From a checkpoint of a small image classifier.
Training: muon at rate 0.002, 26500 steps, batches of 64, held-out accuracy 98%.
Rows from block 6 of a small image classifier, named by matrix and row number. Rows with one number belong to one neuron. Each number is 128 + 32 x the weight over its row's rms, rounded and kept within 0 to 255. All counts start at 0. Numbers have three digits each.
After each neuron's rows are labels from the 100 images, of 14976, where the neuron reaches its highest value: "patch colour" is the nearest of a few named colours to the mean colour under the peak. Only what is clearly more common there than usual is listed. The data: short English words printed on busy colour backdrops. In brackets: how many of the 100.
# fc1: MLP up (model.blocks.6.mlp.fc1.weight, 576x192), inputs 144-191
# fc2: MLP down (model.blocks.6.mlp.fc2.weight, 192x576, transposed), outputs 144-191

fc1.248:125090129176116065107125060142089067137101141119107102094080174136113109093095118145109088129101128190152088156110117165100165173075165128104146
fc2.248:162108129138130095134135116071141127142126105112160145145145106119142156140137105178160145182151086120127180079109139112137083132155159133112021
patch colour: brown (49)

fc1.375:093123117105142163208074147130168068125123119053126156139186155122220121107149135109154213119102152167091106110103123110155148107126191114123093
fc2.375:095103126114134124112120119173103149165107165156141142158123130058137142160123169139148147136132127089117092094108114150094154135155044119152232
patch colour: black (47)

fc1.213:137153133143117147095135150126205141089139153066173111078184091096076126155162148081159146083071120109110172082136165146132117114124135157097027
fc2.213:167109159160110080080133122166082129091096162195188137186137112173157127195085135074086153143119131104159120185117166180170128147129127107140157
patch colour: brown (52)

fc1.304:102106159150108106098119138098138097160097083189174008137158146144140124130116087115083115162177080100128098099127112106125070158097027086137160
fc2.304:083107108136090157168123093160111125106135133113072129145125136205136156075154143102137117091166144069126124089130139125067149095123088126195043
patch colour: pink (45)

fc1.256:152152085159116146122095176132113169156145178088062205138156070164167108114124084144117161112138102150117135105095104160120143066142131168172138
fc2.256:126105061145089112074057136110148128160117095081156071106132158163082183103138154134165103095083174129140102146132138106124179141141084094173113
patch colour: grey (47)

fc1.437:066143069064224142087174140116096166135134162128070159175149084133104155158106121076159172134165118170134124074098139125075162130180147085121168
fc2.437:176105100101149105092115179129160125121157115143050163189135127094084128078113103104136120053139110154121136133102149125182123105163137091131133
patch colour: grey (53)

fc1.445:062197177138183138103150195150070103093119175128142121100143125113135132080111100122123166099181076160092127097146131167162201101115124179136119
fc2.445:188137079121117137102085162100129114155141151141148120114110142151153115140184169057125123110173130108108169127115109148126162138074148116154139
patch colour: grey (46)

fc1.239:151125187157117137121031153119143111123121122120172255119131177120183117136145159111179158201150095165139147115102150157147133178173186125112111
fc2.239:089073150115130148122103142040159079126116133207092149147096106123167144149118116172127167153146062154091111147224144103142140150124149121162206
patch colour: brown (70)

fc1.181:130110151135115104194119131022186125149104121115095103174181120152178157086137147145081161117131151145063142087095106138143070134140115164097070
fc2.181:168101076094112134056146126178104091106144106175124170096152075065103171159168132126143159124079180153114115139106115159073148090133078103147136
patch colour: black (59)

fc1.169:098134119134122123123091148097193154083093152082127116169154144175133169085140113132132240137149140094120064146059149082068105138155182097106112
fc2.169:128158148135138107146114129098180149174051164142100225188140181062111087123124108126115068113111084151141112105159138139149117151123125122112146
patch colour: black (47)

fc1.470:155128120166102130111099181112065108138177169122148130121123175139122074141148119115177126160164116147117173077152150143107063130160166221216101
fc2.470:135102171073155130136120112138182153101068142167119119068132147167125166064134154148115098142117085130063113108149074139145114119126179152179131
patch colour: grey (51)

fc1.438:157105139098137122096125122101203095147133148092163144097148182108084170089157119143134152107133054193068111091148125139109113100099108098181108
fc2.438:132124158147109118107132000156117108069168089096124093228166159140126070155083099135104136113147104115089151146126179138150070135116155134106134
patch colour: grey (42)

fc1.290:099105144116151104168097155131118131077099110137148137131170151192129144190183067136152187079060156148157216138098096103129111177181111164140091
fc2.290:162087102116178174073038143110198115115085120154148164118137094128177055089124162127208139122133070119108146128119121162178112089109110085152118
patch colour: black (42)